A small image inpainting model, trained from scratch.
Model: 48-pixel images, arch unet, norm batchnorm, activation silu, widths [64, 128, 192, 256].
Training: muon at rate 0.013, 12500 steps.
Data: trained on rendered made-up planets, 195000 training examples, 16.4 epochs.
Rows from block 11 of a small image inpainting model, named by matrix and row number. Rows with one number belong to one channel. Each number is 50 + 10 x the weight over its row's rms, rounded and kept within 0 to 99. All counts start at 0. After the name is the row's rms in percent of the matrix's.
After each channel's rows are labels from the 100 images, of 14848, where the channel reaches its highest value: "responds to" is what is common among them. Only what is clearly more common there than usual is listed. The data: rendered made-up planets. In brackets: how many of the 100.
# convs0: first 3x3 conv (model.decb.1.1.convs.0.weight, 128x128x3x3, each kernel summed), inputs 64-127
# convs1: second 3x3 conv (model.decb.1.1.convs.1.weight, 128x128x3x3, transposed, each kernel summed), outputs 64-127

convs0.48 095:55 55 56 51 48 54 53 48 36 36 39 37 41 52 66 57 35 57 51 63 44 37 50 40 53 00 59 43 47 42 43 54 62 51 54 60 48 46 45 47 52 40 40 49 57 67 42 28 51 47 46 39 51 56 61 34 38 55 46 48 56 39 48 39
convs1.48 093:35 33 48 56 42 58 46 40 78 66 39 40 66 55 48 53 39 34 64 42 40 53 32 61 71 56 66 61 45 44 47 53 32 59 55 44 41 48 60 52 37 47 52 61 58 55 49 48 46 44 49 50 44 57 41 57 36 61 44 48 30 56 69 32
responds to: rings (79)

convs0.41 079:64 27 56 37 43 30 45 45 46 46 54 51 35 47 64 46 63 35 53 51 64 43 57 40 56 48 39 37 51 43 32 42 48 46 45 54 59 47 51 49 37 48 37 52 25 58 45 59 59 51 47 41 55 64 52 50 28 49 52 44 40 49 35 47
convs1.41 076:55 62 49 59 59 49 48 36 73 51 35 55 43 47 42 55 50 72 60 61 48 52 57 62 46 61 50 48 41 48 44 67 52 53 37 59 37 49 43 59 49 41 33 44 56 65 62 55 39 47 55 39 57 48 52 58 50 37 25 47 69 57 54 53
responds to: cracked ice world (41)

convs0.58 134:43 53 46 48 55 64 51 33 36 52 43 58 24 46 45 55 49 53 54 49 57 48 65 48 52 53 30 36 26 50 43 47 51 52 56 38 61 46 53 63 30 51 41 51 54 32 48 49 44 68 24 16 40 63 50 40 45 21 41 47 52 57 25 45
convs1.58 116:70 61 54 47 44 41 44 47 64 55 51 39 43 42 50 59 53 37 51 31 59 61 35 53 42 48 34 68 41 51 61 44 53 43 42 53 37 61 52 40 51 57 55 53 60 50 52 47 53 58 61 49 70 47 58 37 39 35 50 50 58 50 77 50
responds to: crescent (79); cracked ice world (57)

convs0.83 109:47 39 60 62 45 49 57 47 40 44 49 71 48 45 49 60 58 58 58 46 36 49 49 55 73 49 36 41 40 46 51 51 51 35 62 40 39 54 09 39 51 49 43 58 66 57 46 48 54 62 44 47 43 42 63 58 26 33 58 41 51 51 47 47
convs1.83 084:57 40 34 72 45 56 46 62 61 44 47 37 55 48 51 50 50 66 64 69 51 52 56 40 50 55 46 40 51 46 45 52 49 50 33 45 54 38 54 69 50 47 43 49 26 45 55 54 46 52 35 39 30 43 45 66 68 51 53 70 45 41 47 54
responds to: banded gas giant (92); full (53)

convs0.122 105:61 53 64 68 42 49 55 44 55 60 55 54 46 54 33 49 68 45 37 50 43 46 54 47 48 33 54 33 58 52 26 56 60 53 33 67 53 43 43 45 38 49 35 56 29 63 52 49 63 52 48 48 62 47 54 58 38 56 55 54 71 46 67 63
convs1.122 090:55 33 31 55 75 67 37 43 53 42 66 57 57 57 54 37 47 60 51 55 71 49 44 48 52 54 57 46 64 42 51 46 45 57 37 48 54 44 63 37 51 31 42 48 55 68 58 44 48 57 41 45 31 70 52 70 59 56 50 59 25 59 49 49
responds to: banded gas giant (46)

convs0.73 143:51 54 47 55 46 52 45 48 50 40 52 49 48 51 42 44 57 52 47 50 43 40 08 45 48 31 52 48 52 51 51 58 31 42 50 48 54 55 45 46 43 43 43 49 50 51 52 56 55 50 54 55 51 47 49 47 57 52 44 52 49 49 58 47
convs1.73 219:54 56 41 55 45 58 37 35 47 51 44 46 52 37 47 54 68 51 59 67 44 66 65 57 58 61 63 35 52 61 40 42 56 32 70 42 45 55 56 60 60 51 68 52 64 48 57 46 62 48 53 51 49 44 47 46 79 44 54 53 58 42 85 60
responds to: glowing rim (100); lava world (55)

convs0.29 157:46 48 42 54 35 62 52 45 59 47 46 44 16 44 45 57 59 65 49 45 52 47 40 53 48 05 18 45 60 42 44 59 52 56 46 54 43 53 54 50 33 46 47 53 50 59 49 53 40 30 42 51 59 74 46 50 55 64 35 40 44 43 48 48
convs1.29 110:55 65 45 49 73 44 54 41 49 63 51 48 57 36 40 49 49 51 50 46 52 56 59 62 72 53 47 43 53 66 39 44 52 43 48 38 59 50 48 50 64 51 39 51 49 33 35 49 57 46 58 51 34 39 50 39 32 58 39 66 34 57 36 47
responds to: polar caps (59); lava world (37)

convs0.57 085:50 54 41 22 52 56 47 55 48 52 48 50 57 47 46 61 51 51 49 60 66 52 50 45 41 50 64 41 51 42 53 40 49 46 44 50 43 50 87 46 32 53 68 47 20 59 62 62 50 54 53 35 48 54 48 54 56 46 50 54 50 43 50 51
convs1.57 075:44 45 70 61 47 44 48 48 45 45 46 55 61 61 66 64 53 61 71 34 41 43 40 51 44 60 54 65 45 45 51 62 34 58 54 45 58 61 35 43 38 42 49 48 67 65 61 46 40 58 68 41 70 57 54 41 38 59 49 46 62 50 50 31
responds to: glowing rim (75); cracked ice world (37); cloud-covered world (35)

convs0.19 141:50 67 45 48 65 48 54 55 52 38 52 46 47 52 43 60 57 47 49 43 68 58 49 49 66 57 37 51 52 54 52 51 56 53 47 50 54 58 39 40 58 47 42 52 56 49 50 53 47 45 50 53 51 55 51 48 48 50 36 52 40 56 50 48
convs1.19 162:49 40 48 62 50 23 43 45 57 53 42 58 61 73 53 52 72 45 43 35 36 59 48 48 38 62 47 38 59 49 64 62 62 46 51 43 63 40 51 56 43 62 68 46 53 61 52 52 38 61 44 56 59 53 66 56 54 51 58 40 50 58 59 56
responds to: lava world (100); rings (88)

convs0.63 112:36 44 31 56 42 72 48 47 50 54 45 54 41 59 39 55 57 65 39 51 58 40 51 50 46 06 52 49 67 44 47 51 49 46 64 50 42 54 51 52 35 34 47 49 50 47 51 50 39 27 58 44 54 48 46 38 50 49 46 51 39 43 61 51
convs1.63 098:61 55 38 65 66 39 53 49 41 62 32 38 59 60 55 38 50 37 45 59 54 55 51 51 50 44 52 74 57 55 49 57 28 56 42 43 49 42 41 37 54 52 42 57 61 46 43 60 62 45 41 60 22 59 45 70 41 46 43 51 51 47 44 48
responds to: cracked ice world (32)

convs0.109 088:66 54 62 40 36 52 64 45 31 38 54 57 49 53 41 48 66 47 21 37 56 40 55 46 62 55 44 56 49 43 40 52 51 31 53 55 44 49 26 42 36 47 42 51 48 66 38 55 46 55 39 64 57 53 63 55 58 39 42 44 59 45 42 53
convs1.109 079:66 62 46 37 56 42 44 28 60 68 55 48 49 42 34 61 55 50 48 61 66 67 59 47 38 58 67 46 54 48 45 58 44 37 50 55 40 37 59 44 48 57 44 53 62 47 45 64 41 32 55 57 44 70 38 48 59 48 57 43 36 59 37 24
responds to: polar caps (56); banded gas giant (41)

convs0.22 076:65 37 50 37 39 41 50 39 65 43 41 48 52 60 41 54 38 67 60 53 87 46 40 46 48 57 51 56 58 36 58 50 45 45 70 56 60 47 74 57 43 38 38 47 45 58 57 54 64 41 42 53 53 43 43 46 43 61 51 47 60 43 40 59
convs1.22 086:69 50 53 58 60 78 50 57 34 52 49 52 54 68 46 43 47 46 42 39 32 47 58 56 46 50 55 55 49 54 36 52 63 45 26 64 49 61 59 47 48 44 44 74 43 54 50 29 62 36 52 64 41 60 44 46 46 41 50 59 43 55 45 45
responds to: glowing rim (74); cracked ice world (40)

convs0.5 110:58 57 45 58 35 26 44 54 48 37 53 50 46 51 41 44 48 32 71 45 57 43 22 55 47 16 54 39 52 61 49 48 59 39 44 58 62 55 49 43 23 43 57 61 61 56 44 65 56 51 45 57 66 44 49 81 45 54 46 52 46 51 60 78
convs1.5 120:53 54 44 71 58 67 57 50 45 56 41 47 61 37 49 63 62 55 53 71 56 44 71 42 75 39 39 40 59 39 38 52 51 59 50 60 56 49 44 63 51 36 57 57 37 54 63 48 49 61 41 50 39 33 49 54 43 37 64 71 45 62 35 33
responds to: glowing rim (86); rings (82); lava world (42)

convs0.107 089:55 51 59 51 48 55 51 42 41 47 42 51 69 28 63 35 50 48 50 43 44 58 35 35 48 45 46 57 48 49 41 46 49 61 26 52 38 54 58 30 57 49 49 32 58 47 37 54 37 64 52 57 56 44 22 34 49 35 60 47 48 60 56 46
convs1.107 071:53 42 40 55 46 48 46 50 49 49 68 42 54 44 49 61 64 55 58 48 53 43 27 53 65 58 45 24 61 47 60 52 60 52 54 46 56 47 42 53 55 54 89 44 40 50 53 46 49 33 41 49 59 52 55 43 51 46 65 55 51 51 42 42
responds to: banded gas giant (74); full (60)

convs0.26 103:72 55 52 56 51 53 40 53 50 58 30 53 29 34 46 51 41 41 47 61 53 56 34 34 52 59 46 21 54 41 37 50 50 48 55 54 51 51 57 50 30 35 50 56 35 45 25 55 51 48 30 25 46 52 61 44 37 47 50 51 57 36 49 41
convs1.26 091:48 58 58 43 63 52 28 36 48 40 55 62 42 53 55 49 53 53 49 55 62 53 24 53 38 50 43 55 66 29 70 44 32 36 40 51 43 52 29 42 61 51 69 51 44 69 53 44 48 47 34 42 44 38 45 41 39 70 37 44 50 55 40 47
responds to: crescent (66); cracked ice world (46)

convs0.66 122:44 45 51 50 56 57 42 59 33 56 40 50 58 31 23 57 57 52 50 51 34 52 45 44 40 60 75 56 40 34 44 64 63 50 43 57 69 54 39 54 52 49 36 37 59 55 49 42 51 49 43 58 49 35 52 42 49 42 55 51 52 49 36 45
convs1.66 112:59 63 51 32 44 63 39 69 54 42 53 64 43 40 44 48 46 37 66 35 55 45 50 69 51 45 55 52 55 50 42 48 19 37 49 74 23 49 49 46 39 38 59 60 80 38 54 52 39 58 51 52 57 60 37 49 51 54 33 45 70 59 47 46
responds to: lava world (90); full (71); polar caps (65)

convs0.116 110:69 60 52 47 29 31 49 61 51 42 57 63 44 55 51 39 55 42 55 41 48 38 72 45 42 42 32 54 51 59 50 37 76 47 46 63 56 53 41 48 53 43 53 51 49 43 50 62 35 44 52 46 59 49 54 66 39 63 47 42 58 45 45 55
convs1.116 134:42 54 60 33 53 35 50 35 48 46 52 47 72 49 43 57 62 55 56 49 59 50 34 71 37 39 67 49 52 56 53 40 63 49 68 61 60 65 60 39 41 60 54 50 43 63 49 40 61 61 49 67 59 51 49 30 60 63 62 43 49 52 46 45
responds to: lava world (49)

convs0.32 074:64 47 59 27 46 48 45 45 46 23 32 42 63 49 48 55 36 53 32 55 40 52 48 49 33 52 53 55 36 35 36 29 34 40 55 39 60 44 45 51 51 39 55 61 55 59 55 45 50 32 48 45 43 69 43 46 52 49 56 32 58 47 46 56
convs1.32 084:48 25 45 85 68 55 61 67 58 48 52 44 48 35 35 46 45 41 39 62 50 50 40 61 55 49 49 32 48 40 57 33 47 52 56 34 54 51 57 66 61 58 50 53 51 52 52 33 47 48 48 48 59 40 50 48 57 59 50 55 44 46 41 40
responds to: full (51); cracked ice world (37); cloud-covered world (35)

convs0.104 150:52 52 51 42 43 43 50 45 42 56 41 50 63 53 52 38 60 54 50 53 55 48 54 55 60 57 46 51 51 51 52 43 58 56 42 43 50 00 48 53 53 59 52 55 57 49 55 45 51 50 47 54 49 35 41 46 48 45 17 47 54 50 60 46
convs1.104 188:55 46 43 53 57 56 65 42 36 59 40 52 36 23 57 65 59 50 51 39 33 48 58 49 35 53 53 41 50 57 44 77 48 73 50 54 49 67 55 40 56 50 60 40 46 46 59 57 59 64 57 40 59 61 38 62 56 52 58 62 39 44 49 74
responds to: desert world (100); polar caps (73)

convs0.53 129:45 68 51 40 39 54 36 46 41 52 49 49 55 55 56 62 59 49 51 41 62 49 50 53 46 55 65 60 52 52 43 56 52 46 46 45 62 54 54 47 52 39 41 46 62 46 52 50 46 46 49 56 46 73 39 66 37 44 47 39 51 45 41 42
convs1.53 114:58 59 44 33 66 50 50 31 75 50 46 63 67 54 30 43 64 64 64 50 39 55 56 48 52 53 60 23 47 45 60 32 58 38 50 53 54 35 43 51 34 53 46 36 71 50 33 49 49 59 44 56 43 59 53 69 61 44 48 41 52 53 50 51
responds to: lava world (97); full (76); polar caps (69)

convs0.98 084:54 56 51 40 38 52 47 58 60 56 47 56 42 71 50 69 48 61 42 51 40 50 34 44 52 44 63 62 48 49 41 57 38 50 46 54 47 46 49 64 43 48 42 56 28 53 53 44 59 44 51 50 55 32 36 40 47 46 54 44 45 49 58 57
convs1.98 086:47 39 49 50 59 43 41 43 41 66 71 40 55 34 65 47 38 57 42 70 46 55 39 43 38 61 34 47 37 48 60 42 49 58 50 35 48 38 56 33 51 43 65 60 56 36 43 50 50 65 35 60 62 47 65 38 46 48 34 50 41 70 50 46
responds to: banded gas giant (64)

convs0.85 092:47 24 60 41 53 46 43 45 34 48 40 39 57 58 60 44 61 67 50 60 52 53 38 50 51 27 34 42 52 39 56 58 63 47 30 38 29 49 44 52 49 55 45 52 38 50 53 45 51 44 64 59 57 48 47 80 30 67 65 56 51 50 62 50
convs1.85 084:47 37 52 31 65 53 43 51 55 57 54 59 53 50 41 43 53 35 45 63 17 48 62 54 33 61 51 42 48 36 57 56 37 49 41 44 63 46 59 49 54 41 47 53 43 52 71 58 51 57 52 47 43 43 31 27 70 56 56 40 55 49 54 43
responds to: cracked ice world (96); full (71)

convs0.76 081:61 52 52 54 54 53 65 46 47 45 51 67 56 35 51 40 56 62 26 55 40 44 42 41 50 53 67 57 45 29 35 45 22 47 38 58 48 53 43 38 39 50 53 40 50 59 35 46 35 61 47 52 57 49 72 38 58 47 49 65 50 49 51 51
convs1.76 078:51 53 63 53 57 52 50 46 41 52 52 39 45 52 34 60 80 46 57 46 51 49 51 55 41 43 49 53 64 61 42 50 57 59 68 45 61 32 50 63 64 45 67 54 56 39 51 41 49 40 49 25 72 63 43 69 65 48 71 27 47 64 57 44
responds to: banded gas giant (63); full (56); polar caps (54)

convs0.12 112:84 45 41 51 44 41 57 52 36 51 58 60 46 55 46 57 54 54 62 29 63 43 63 42 53 57 40 39 44 47 52 52 46 40 46 44 61 68 52 58 57 49 49 42 85 40 57 40 47 56 47 30 51 42 51 52 48 40 17 37 53 57 50 50
convs1.12 124:42 08 44 48 48 44 36 51 46 44 62 46 54 55 65 51 42 39 43 41 54 34 57 54 43 53 40 61 60 54 48 44 45 59 58 38 48 46 42 53 77 35 43 49 54 55 52 48 40 40 55 66 37 46 43 37 62 38 45 41 66 52 38 64
responds to: rings (100); glowing rim (74); ocean world (54); lava world (37)

convs0.47 144:45 52 65 45 47 57 35 46 41 44 52 51 56 56 60 44 53 46 58 61 52 33 58 61 55 39 38 43 45 45 52 46 51 61 29 56 72 51 43 43 61 38 50 61 53 41 52 46 53 68 56 59 66 37 42 69 42 41 58 37 45 39 45 48
convs1.47 125:34 45 52 46 67 60 63 53 50 46 57 54 44 34 41 39 54 56 41 50 70 42 47 50 52 50 48 66 43 59 37 41 47 43 27 34 36 44 40 57 63 55 27 61 59 52 56 70 57 50 40 39 38 55 53 43 63 52 59 47 52 49 29 81
responds to: full (62); cracked ice world (55); ocean world (36)

convs0.69 096:67 46 54 44 50 59 45 41 43 31 40 59 52 54 49 61 41 44 61 52 48 39 36 34 58 36 61 40 61 47 51 48 70 55 58 52 44 32 51 51 58 47 26 59 49 52 48 62 53 73 40 48 62 47 06 54 46 35 61 45 68 47 50 44
convs1.69 097:59 40 51 62 61 47 40 44 59 51 80 31 57 52 50 42 60 54 49 51 68 45 44 50 60 50 48 67 40 44 52 47 48 38 30 38 41 49 37 63 43 52 50 44 59 68 32 46 62 47 42 52 41 54 67 67 60 32 31 56 30 41 58 72
responds to: banded gas giant (43)

convs0.72 106:59 34 41 46 55 59 44 51 74 39 52 59 56 56 47 52 51 55 73 30 42 39 50 50 32 59 37 49 61 58 61 50 49 49 60 54 41 50 50 53 33 62 48 53 52 50 47 54 52 40 57 45 38 49 37 27 47 66 47 55 56 55 49 55
convs1.72 092:51 56 47 34 64 49 46 54 54 50 65 50 60 41 71 45 40 42 19 50 62 50 61 57 59 36 54 43 54 46 49 44 52 25 63 50 69 56 51 35 70 48 49 34 37 44 43 39 59 41 48 63 51 52 55 62 63 58 57 42 62 51 49 67
responds to: polar caps (75); cracked ice world (36)

convs0.24 087:32 43 46 42 55 51 49 49 36 42 40 49 51 76 43 73 52 48 61 34 46 44 57 53 51 44 47 33 47 44 33 41 59 40 45 45 54 48 41 60 66 41 38 52 59 52 54 66 57 63 43 35 46 53 65 52 42 39 31 52 69 42 49 43
convs1.24 093:57 40 48 62 51 43 51 51 54 65 68 46 56 50 38 34 60 52 40 50 58 48 41 58 53 39 45 48 53 62 45 57 51 35 56 51 42 26 62 44 47 62 56 46 34 58 59 43 36 55 46 66 60 43 49 46 49 75 68 35 43 51 47 55
responds to: full (67); cracked ice world (58); banded gas giant (34)

convs0.102 094:43 43 36 46 46 50 43 40 51 66 33 42 52 48 46 47 56 43 61 53 59 53 56 56 77 24 45 52 75 31 48 42 58 39 60 63 53 48 45 52 43 51 52 29 65 61 29 42 41 50 70 54 67 47 50 56 39 63 45 42 42 45 65 57
convs1.102 106:44 41 59 47 51 51 59 43 40 31 31 50 41 66 42 37 58 56 63 47 45 42 52 32 45 38 47 69 62 32 40 71 48 59 53 53 57 44 70 50 49 64 42 58 50 62 45 42 63 52 45 73 23 51 48 53 60 47 61 45 66 41 43 52
responds to: full (77); cracked ice world (75)

convs0.110 091:53 60 47 74 57 50 51 36 45 42 38 52 50 48 63 46 52 51 42 49 60 46 44 55 52 56 57 39 41 35 58 48 61 31 50 33 46 44 64 57 53 45 45 60 59 47 45 36 55 66 30 53 43 61 55 59 41 41 49 55 46 43 42 50
convs1.110 074:37 40 61 57 39 43 51 44 56 56 59 55 55 58 38 55 55 42 47 49 51 55 54 31 58 60 53 60 31 57 64 31 68 35 32 34 46 53 37 51 45 53 52 61 39 59 46 49 56 60 47 34 64 58 42 47 34 61 29 51 53 41 42 48
responds to: rings (100)

convs0.113 085:58 43 40 45 53 46 45 42 49 40 59 49 42 48 55 45 56 45 40 46 47 54 41 37 43 53 58 48 47 48 46 52 39 43 30 56 46 48 54 62 36 59 53 46 50 43 42 43 27 45 54 35 43 47 99 52 45 54 54 57 36 52 54 39
convs1.113 087:51 49 63 49 50 61 42 59 48 54 28 46 56 52 58 38 44 51 27 50 49 50 39 49 42 54 33 61 46 62 45 39 54 44 51 33 48 53 59 49 55 42 48 51 49 50 53 60 50 46 69 75 52 41 23 35 47 58 35 41 76 53 34 56
responds to: polar caps (80); full (59); banded gas giant (40)

convs0.74 097:64 63 47 42 50 62 58 55 55 56 29 46 58 58 49 69 46 57 46 48 43 47 44 65 11 55 61 50 35 33 37 37 35 64 46 44 55 44 53 49 53 54 80 51 49 39 49 43 45 44 27 50 48 46 46 48 46 44 47 48 30 43 47 51
convs1.74 100:41 61 47 61 58 66 68 70 52 55 53 57 60 51 47 55 40 60 48 46 45 46 51 65 49 52 52 50 39 41 71 52 54 42 63 67 41 45 42 62 68 55 41 49 40 47 54 53 37 61 60 40 61 52 36 42 64 60 42 53 50 51 47 62
responds to: desert world (66); full (60)

convs0.70 093:78 52 48 47 52 32 61 55 40 33 52 69 14 66 39 47 49 41 44 47 62 41 58 35 55 51 50 57 49 37 42 46 50 46 31 30 44 53 33 55 70 57 43 59 64 61 59 28 65 46 50 61 51 54 37 51 63 49 47 39 53 61 42 54
convs1.70 076:67 40 61 62 50 52 50 54 39 60 39 32 60 68 65 52 45 66 61 57 38 40 42 55 54 58 57 51 62 37 69 57 49 66 47 58 48 54 61 42 33 39 47 35 48 55 44 67 47 25 55 50 53 49 38 48 53 34 41 41 52 47 52 58
responds to: polar caps (68)

convs0.115 090:34 51 43 62 37 50 83 57 56 39 45 53 33 60 48 54 58 57 31 51 53 52 47 40 52 41 45 49 55 58 39 49 46 55 39 51 25 54 41 48 20 53 57 60 57 55 47 46 44 42 52 48 61 56 53 47 45 60 53 38 51 49 47 49
convs1.115 079:52 65 40 60 65 44 39 67 58 49 33 61 65 52 47 46 60 39 35 57 60 43 37 56 49 61 53 50 51 50 51 62 46 49 49 39 54 46 62 57 50 48 46 48 27 48 48 69 61 50 59 37 36 36 46 27 63 50 34 54 46 53 53 70
responds to: glowing rim (74)

convs0.20 133:17 41 56 58 53 48 42 48 45 52 53 50 42 51 59 53 46 44 45 57 46 41 56 45 42 45 57 43 65 35 51 60 63 61 53 58 51 00 39 52 55 48 38 52 54 53 43 50 57 53 46 54 50 66 51 26 52 63 28 58 48 42 48 46
convs1.20 134:48 52 61 50 50 61 62 33 54 51 33 57 58 56 51 47 47 42 39 30 44 43 42 52 63 58 46 62 27 47 46 56 50 70 46 57 46 37 53 51 61 52 44 58 71 45 45 47 48 44 46 46 51 54 51 63 43 39 50 46 50 67 53 67
responds to: gibbous (64); polar caps (55); desert world (37)

convs0.9 090:59 54 41 47 49 64 59 47 57 68 44 45 32 54 50 62 48 46 61 50 43 44 40 45 37 38 37 44 58 52 53 30 47 53 54 81 48 39 50 61 42 55 47 58 60 64 49 49 45 25 49 51 59 70 37 40 51 56 49 58 39 52 52 61
convs1.9 100:51 43 59 49 54 45 39 47 52 39 49 46 43 41 57 36 39 56 35 51 71 61 70 62 60 42 46 58 49 50 28 50 55 29 43 47 61 45 45 50 82 52 55 42 43 46 39 52 40 55 47 55 41 49 43 51 62 52 53 43 54 56 41 71
responds to: polar caps (97); lava world (59)

convs0.2 108:58 29 40 38 46 63 46 63 63 59 57 51 74 50 58 48 48 31 33 70 48 27 33 30 70 58 79 53 39 45 48 43 50 45 38 70 48 56 55 64 58 61 33 33 49 53 51 53 47 42 53 51 51 45 35 58 41 38 38 50 59 48 55 52
convs1.2 136:56 52 42 51 49 68 53 37 42 50 47 69 41 40 50 71 46 47 51 44 41 45 38 60 29 48 46 38 53 40 46 52 58 41 42 43 53 48 50 66 52 50 60 44 58 46 53 63 54 61 59 31 51 62 64 58 43 48 54 57 89 45 42 47
responds to: ocean world (95); full (59)